From a checkpoint of a small contrastive audio-text model.
Model: 2.96M parameters, log mel input, encoder arch densenet, encoder norm batchnorm, encoder activation silu, encoder depths [8, 8, 8, 8], text encoder width 128, text encoder layers 7, text encoder norm layernorm.
Data: trained on short pieces for a synthesised band: melody, chords, bass and drums, 26041 training examples, 29.5 epochs.
Rows from block 27 of the audio encoder, named by matrix and row number. Rows with one number belong to one channel. Each number is 500 + 40 x the weight over its row's rms, rounded and kept within 0 to 999. All counts start at 0. Numbers have three digits each. After the name is the row's rms in percent of the matrix's.
# conv1: bottleneck pointwise conv (encoder.blocks.30.conv1.weight, 96x232x1x1), inputs 116-231
# conv2: growth 3x3 conv (encoder.blocks.30.conv2.weight, 24x96x3x3, transposed), outputs 12-23, a 3x3 kernel for each
conv1.57 102:518544435471533479493521514544517490416528519492466498515471515545424564513606484510513467454559458495535449507510543508514513528470472537493533450531488464514516488441495550486498484522497546449512489495514448517447493549516482525496537460538514549502540471468554517531446397519566514510573529444443592450513526495478504557524484514472477508508475
conv2.57 120:517517507483487480519535515464464511515506495503481501470490518444477513500506511538606597483479460472446468499508492500504467584535562523523528500513531477509523512513477500492491459443444476486481510528523496455468539543513508547510535535542474488516465479493463495518519534533534517531538505508454469463519516511525526513
conv1.58 101:556480528587457435460450510470490513572402462507515449475443502528476454519465423502535498541492464482543495508535501518457462459539468515472468536505497446439541452477474506463523472498435485534463498523460480514497535584472466545526552459516452572404566516471456468538407505466428545488381482409586482466563478528596534492457500504469515487504474
conv2.58 079:540518529512548582480462465516510527508491510534495520489526521455481458409429428442466478453510525513531497530521505564562525463440434472482449488498519503494520462476470570553588530523526461457436503510491461466483511525539533516497471486489482513496462514524527474521498500522488490528518486445509508519500496491485466496
conv1.59 104:522483474456454462497504508492550467601553496451469516435594569520507521479467505536465532502511475565508467525486472509496484472492429469571425480424519515413596482481487433478509425488514453461535481446505408482550438496472544536478513518404452451534533479468506408454546540478528494490467496456442516443452504550499475525426514447569460518518461
conv2.59 110:450446445494522507437468471415444452588564529444424419480400523459435566520508512508475454554580570498476467522553538520502498519544549466441456470472475473459467443442468472490494500505493476514467452495496437456440515463463510514457576558528480516518488526518468508500492546524462478474503496482514533537583552522548536526
conv1.60 099:544483456419497441526494541540451451508464450461513476476499400633513442432530481442472470499537509487484476518483487483556462507469522596548439466439491525459428470541478447538427524508534429470449547434519493466492481496504522522388501493423515513582501482454504582493527517475492481455550477484482565491499490518466507511469553489524472454465492
conv2.60 104:517487481517511495494493499536557538535516472524510486498474477469499467525573525551499485537556503545533558449474465464494532508542498486470500477462463522512525591593587538508510432390423491476462491504491578566525508516538520507537540505586578559513559543500542500509550539504539505503486464506493497498474480473460459474
conv1.61 101:458508454483524557476552529510483546511563638476498553497411520468509486476487481571491425463495540524524467539513478501447445528426512568466469506506489532486476494508521488469460481519464495487544493506423509541529514600557504437454519489467510507494532489570541515461555451511507526485479454506502511520468558487517472475459433485428510454527555
conv2.61 104:478484496452474479503494518485454460543537565494499485489477518468480521546495473632581610494524508493482449465481494490516545485504503477460450506513509522486509515505521516510533494487528525550592579555579446445421511507523485480466478490496531553534553546557519504521514521526465465467455495494388376387433460424517549538
conv1.62 104:505462516486469537468477462513453479458467467526457434486605462479496394427503473541508500515538568483521563457490440463517462484418529476527517532533509492493517510486535529487559477584510611476484459459425493520447484497535477512523525418518537530573525476485481527488422491501559518519480491494501517490544458403502472542463485532486432479474467
conv2.62 080:496483511525512508512560514541505486469492511524542558480503502429464500479504482429476428502524522528529529503533479485481499531508537480491444478506461429431432543543532511502534518487479458452480492486518429464469452444462427453449492425440503457465483535494515495532461506526463492515481490518588558592545530512486413468
conv1.63 099:481517481429532429516489466493529489481464471511508489468581531426540499448578392507482544467500460616511473488526498490452512545485606404528457521538518459457434508442521486506590453552420474481554485485460468469536454491557563486513506483472518458499517451591477480536548533486543486464507485509479428473503458514462455444466471485473495483510532
conv2.63 085:536552554450492477451481442463463490550477478491560590500397488487412509492479504453413432458511500520503522445470453430461481465505463511495497525545545540535506475501502423409393533524542560603512458467510522536558509525506534546503514509532469514446505516513486514538557587549490543470499496451464482505524477529477485487
conv1.64 110:511492432437485514508488526489553470589489500462533481465516526493561579493521443474481465524515540426505497491510568579498462470431444453502476481528481493616481499550479490441480573515449482510534574480438482484547637503516363492567438497475551489520583488557548591449376437497464527488494501459488473513501510457470567502488441528472487553493454
conv2.64 094:437468467474512491481500498525561495478457459487500495512645462596607423610595489508481485519489508533523503490495501514522538486506523497499519517474515538513454535545479499450462454458459520487484497508544498510512482478519489530483526529518484499480459469463435504481468505506459496500512530499532504552544547527553543518
conv1.65 112:455455539491516466511489465471428509570470539509499452498508471443511509470529468473507520525467448496494522462490463553488492520505486472456464471466574498513498453505491547497506490505423497518510549551342478534559490437521589593556541458461541542501567502536448495487468514574494487456410550479481556503536444451502472503459489547481468453440457
conv2.65 111:534538532559522510489493514492524556449491474543515523501463496455478461507525485496483487526517509500485508482520526507454519513511493463487455478503535476484493485489492409449419435405399525582529491454487507525527578547515527526472450462473454476499487503552476491527536592591556547578489473473462464467517499505531490499
conv1.66 093:507486489498499442495480537484464471530524551529484427435517496485539469531515480605508484460481491553450492468544518464475404497505447492522518437425492544483476485503484475473466478499533436529522426468549459561467470494505497472525469524566506418560454447499532490503445522462504509556517476477418547450471501458537475491535571493505523498448450
conv2.66 089:453466451364426397494474487516492482497494498505485483491471488429492472520508530580553590455473525523503493447444437471510462466514458503489496509507507492525528569557550567533560477491476459498495535528520542562537498524490474495480517504509525523560558531537529555515477464517534543512507494495403391396450449420523557499
conv1.67 090:542462457498529457558538429447522503485513456471480454476458504481545501503506482521466532488528440545497524469493515537496541432519447514487478488516424469536540535496527499475482494493402484473459375526561521564511502491460513489494428437451561447542530474500470385484515527444552457465468512574475554512465441471554461523477470542538469504510415
conv2.67 085:499502519455455474503512528437475534524509472471492489539512468445533454513491442529587555470497445458482447418435435525524503500498508515553555593545558538507519496484462547567510531491524482418446500552520618615627530528495573596529482506487426481477484486519549517532514534514515455484465471469459422445486466477519481553
conv1.68 094:516515478458496511494526491542485551478460499509561449433472494511461557400484550485497484519433486585517463442499461478471523477519539528553508514530501471458475444559500427495402496473452494505564450499588465471566499464543517545472517583501458552516481471449442507472454457437428543433436457442499521563505459404466464492452509485473499484494548
conv2.68 077:505509486455493463486488472531516513461474501493544492503476485497443432451443468464490473468494471433493507523510519514523495544530525487512517556569536520598583564537554368432407438508510506500492444487487496460498484530519487479472484458465479490503522502503495450481587531562562591570507518506472481471502460458495517496
conv1.69 102:483492526551455465442558654525513473445413527493525502471514536430499483510490481497513495504561475569518560504525497492446527516527511462422424469483591475488518478491443532563527486484465482534527643541507545464488453469543533559545468393514463494454439425507421454487526548512526487460496444464539537511570532483514502448465477513503464502508511
conv2.69 091:429468467564509533498505496448473468463484534517506506467495444530478475467459485538495515437523479521518498525520497525504545540531485484461474515484499507552535480484470480495501539500501522606541472463425540556528575584597516483535443472495512513493533527506500504504489493512514509500501508489515512503549484500482470506
conv1.70 095:503519470489483446468517602474414537535428474427480401484469474510516486531450427439470459462515498502510496411453475505519447496486551494488476506564534551569457565498487518545455533466428495492553534498471493454499511475462540431480445444516494532478482458529502491484486462452490509488404479505495499449449565527478489429555496499435437420463503
conv2.70 094:437430454553519580467480506434465492564570547529543551503499457551556541518522474474495435470525500502530519562568545508511552479510471514498540411425444469480481499486486518540529524575533520574520411467380526557516451485497479441507469476499604576522563543496494476472514472459543528474482486465465468472562533527523490511
conv1.71 105:482531449485510474492532547525525498420538526485524541507500527490456585492506468512546520461621451439527509490563480468512571527500491449538454401589434532422545486505446508550565439506551494481493484509504484469514495481461531577535559541571557517451541462520454517479519505502511504563508447473476479443537524506459533525473456491450423475504474
conv2.71 095:484440485551532540494483476457459477577566475457458450443440503555510618479445467535533537462510506441459477478450504457480470518523515505489499470504530546515522438474471489479499524534512514498523428457481464519557560575515530571486519507498454471495449471475495488503517519493513543511519515505516482516554524568507527548
conv1.72 106:499530495481474557512448468517433460492521536498472499508484493447432592483512496457528439474473484496509508455448566508457505481418509486560632455477523503458474512437545434507499392455592536470473465547476550478458452514476499442530430467453507521481489474507500484462497569555488433462510457481501574479446505483533478445567567442496582531482505
conv2.72 093:519489481504511512508521496521513566453393426523535549512456516441426531520566634534533541473521511473469506571546523536514507624564571446465452508487543495475466446446486500442448478469458520520493495457476487468475503482462486486477515489506422471484454524518424479481510565555492467455491496475435483486507489519562542532
conv1.73 101:447481503492523490514497493473522443434564475531508503476472525468470489490454500504551469456510444486545531472490438495446533527512452514522525462560374544404510458528519510533528546448500537539505476515470503465447563506524448502524462569490616500448461565536563515447474500518568581499512527538470485513543506450532496547498485542399466427481517
conv2.73 121:485465507556542529519498511579550479488459486524486457469492522543549516484469482515548519494491504494509525495473477478507485501507505548534522487487510516472475459464483520503513514511505487488508446386427466498523551502526535554479479534476496494499503503489529514511491502512486509495507476488490480541509498526511501488
conv1.74 107:547464496483458526550537472499465479530506444463499483502529467491606516506568469390448554502541475568504459466468454500421534485522504534489465466480483504500513489467416485511465524484533451483499473532501562518548484386465483439497509465487441495460463459470524472443543443506457518568478390465506545492478426570548461458546469486504472554478532
conv2.74 100:538553523495490480466478462460477472440455471474436492497507499462491477530537573493472508511508549507525556452442465550536565469463470584555543540568564558552517548520546496520490461477440488475450485456442681685701505525521518507506486433448437469437483483495492516495497495528494508470492493496457460448538515500539536540
conv1.75 099:490521482540517446502491498457486491478473514479494494434539484474484456479486520506472524530506503459538449516495474524567399546530470530496549451521492546444502404525461478475535453503528443541468520425512454535432502537510472501518474551518505457494484445456546383541407562449493430396537516460456467463474466429451412447528440460434456414447454
conv2.75 104:504500494493519510502503491564551514474499485550516483502469443476488452529502496521502558515523524472527516426418452453473502396400422477480473516511534505477485538540537545539507514511522489458461544521515573571514446437504397418472472507477618605513613557508629593517549558502483480465445448441467514456420453458488499530
conv1.76 094:538481503521465537500529569524412428463501477518511504514476505499554437452482483442493461536540532453558512518511462528426455463502569463565500497390530531469503473565473466565605470495443498474534539571494523469521547458540614492542484447526495539557472522531529451531490515458533504480508539466476474434497548486445483510501480521488445638433490
conv2.76 079:446452462519513507503495490427492444576490520512450479401421463508503544495496476495518498443521491496511486558528506507501551512481542505471452528498523508515534507457495443458440518554547458546563419435431521492539414407456446386436525552520596604604536536540473527516551533520453454450445444471445441446532494457516528493
conv1.77 091:496526448477505553488449496568509439455531431509451477448561555516473457552531464430539463425490481446478483485446466590473524515459459476471468510492474484488446575477569477468487463466463478465467460473483510570478542480565504465450523459506467478563434517492476559473488486490452543542460476509452592537528512475469526496506559444577469428429530
conv2.77 096:522484501539521521509494496517541507495509478524572534489503528489506521552499468463416445558536621518516497517508465465481473604566583443476462420454453426441446564529517520554507558524513483504506538565573413441448473444466501519520535495485485461458470489469503478490507499496520542505539523492637631672578555590447503472
conv1.78 097:493492494474510516481451340458490516460492526487491448499491510480474427518500485537516463483427438552496452498503518511461432479485486582400503472519492580457517417511491474491517512496537483610513515578419494556512542591508492549548471561549473508499483505499567486572554497600500502493526479492479537457511576438494478560486500547510498453450533
conv2.78 075:503487465517524523490482478504502527526570608461507495453444489469482521490501537506573558460461522527549512476489530510523489461483520435426372445478417500491459514525546536548541568570519469447470489547518478481501553487513450485502552597568598586610549561558537522501511552526540525504479492480438495464444486478476480496
conv1.79 092:434499435423500456512492579499606473494460539543447510507535548504537497476494473448506515491485487518459563499475492476539525480499529430472555483503535534429480526453522471489477373444482482410505549449406486460515454511556553467471438459489434434521431551442519447547436465481491481484502460473467516627458525518530525525521486523460507410466504
conv2.79 083:478429481515508530508492491524547565505469452545517508520411493523472550533528471498500527454531496508509533497503494378448464513493538485483503461488513530555557562559620491516492413418412527634515519520547448500495568566501562562530477520516507495506515520479464488457505506469578580497545567492480482489509500542479463482
conv1.80 088:459496490411501472494430484506485520435589476479554497528498462447465407501465433541440466526462516539495510442486553538551420514438558471558531457520514429546522487524554436533475462517490496415528452549491416513527478454476460512498455521456475467529432503516422497467457473459494472484486529504468457468473492483479494488502460557518478503565551
conv2.80 100:496474509538507517508527509531506475533523473503472472458442501484449529499508518558557545548574533467490473505506492540512549532512502601598587551547586525495502473480499462491466507514584516525524531527551492502510404429402433455427565604550487485519537500544521514481459469454397389417397391425459466459475503509516488469
conv1.81 100:481438464504501494476502499449496512523499540561464501465545467558361498488517510464532485491536486484508502519492447503603482522469525574483555448618524502510496583491474408535454487553489415499460542502512519465461476574484492425539434535387487515490499462504510514485506482484478470527478464533494453464442484485526516553480535517483497651507500
conv2.81 089:452458475603573624497493487563547539460512477495491469503482508608539536415462432484483467520498514575563543479491522472465530543504527553563537495513502489486481447444443437442460507504479499505532424446471495499483538531506567575537517491469470494494509548521456495504532535541434475477440446485437485482481519480522518542
conv1.82 102:431510473510505482532510500456510541529530477511503468433516455486478430513471515490506475511501481467517521526529495567487338486490493468476616468488530533555538510482528550472560467548552500539556475490527523535456521575482430478550501501493523542504416450498562488521520542512451548477575492506503452487454376500505505559509521559472462411421512
conv2.82 118:498487506502496518449456462589604610475480486491474506525512461481533495614640554522539528529510530516542554442434428460482470414405395436469493550528511511486493489523505526523515514485484482475470476489474609603597514515518466454493484478537543527551558524558559523552503497507506497507458472459481488493464441467540515508
conv1.83 117:483551523567521547500486500501464502491477518532510506514542534582493487462529516524544486497471482490467474507503501607500404497507415552443503543516562516518499482554506515507479503502658458492505499547495480519495552533481485526477480531562476454501458521492491475482527528491534536461558477480516452508516465484526545502489490522460595555455504
conv2.83 098:574494549503445487484483478644661570458445452601559534481454520471456523469461516525544523457433494469508489544503545500510487484476525453538527485492496496484501505560550492509516466494472499475496500491523502504513515440455520528519523493519457451464452436488470456471474502477474464482472447488513477484550548562557509543
conv1.84 092:505527501533479457510503516411520497467479478475458444500578464510505522538547397498422421456514500482528505503511467473496556517428514435523461465462473458468506503476573520447503474460461425512507571459446514530458485493541487530464462480524418508506412520468499458495459516427479525454470400512387439555484411526432425440479492517507461466458523
conv2.84 092:484456462522525527522487503527541549455486445508521500498530538472501495519536505459464453524562520568538551510505467465462446480518519499533538446469479529562538610582567520520510390395398509512497533503550519514421506498499503524561513498546452483419483448431464465426480471431585584518563581564568594635516529538436473458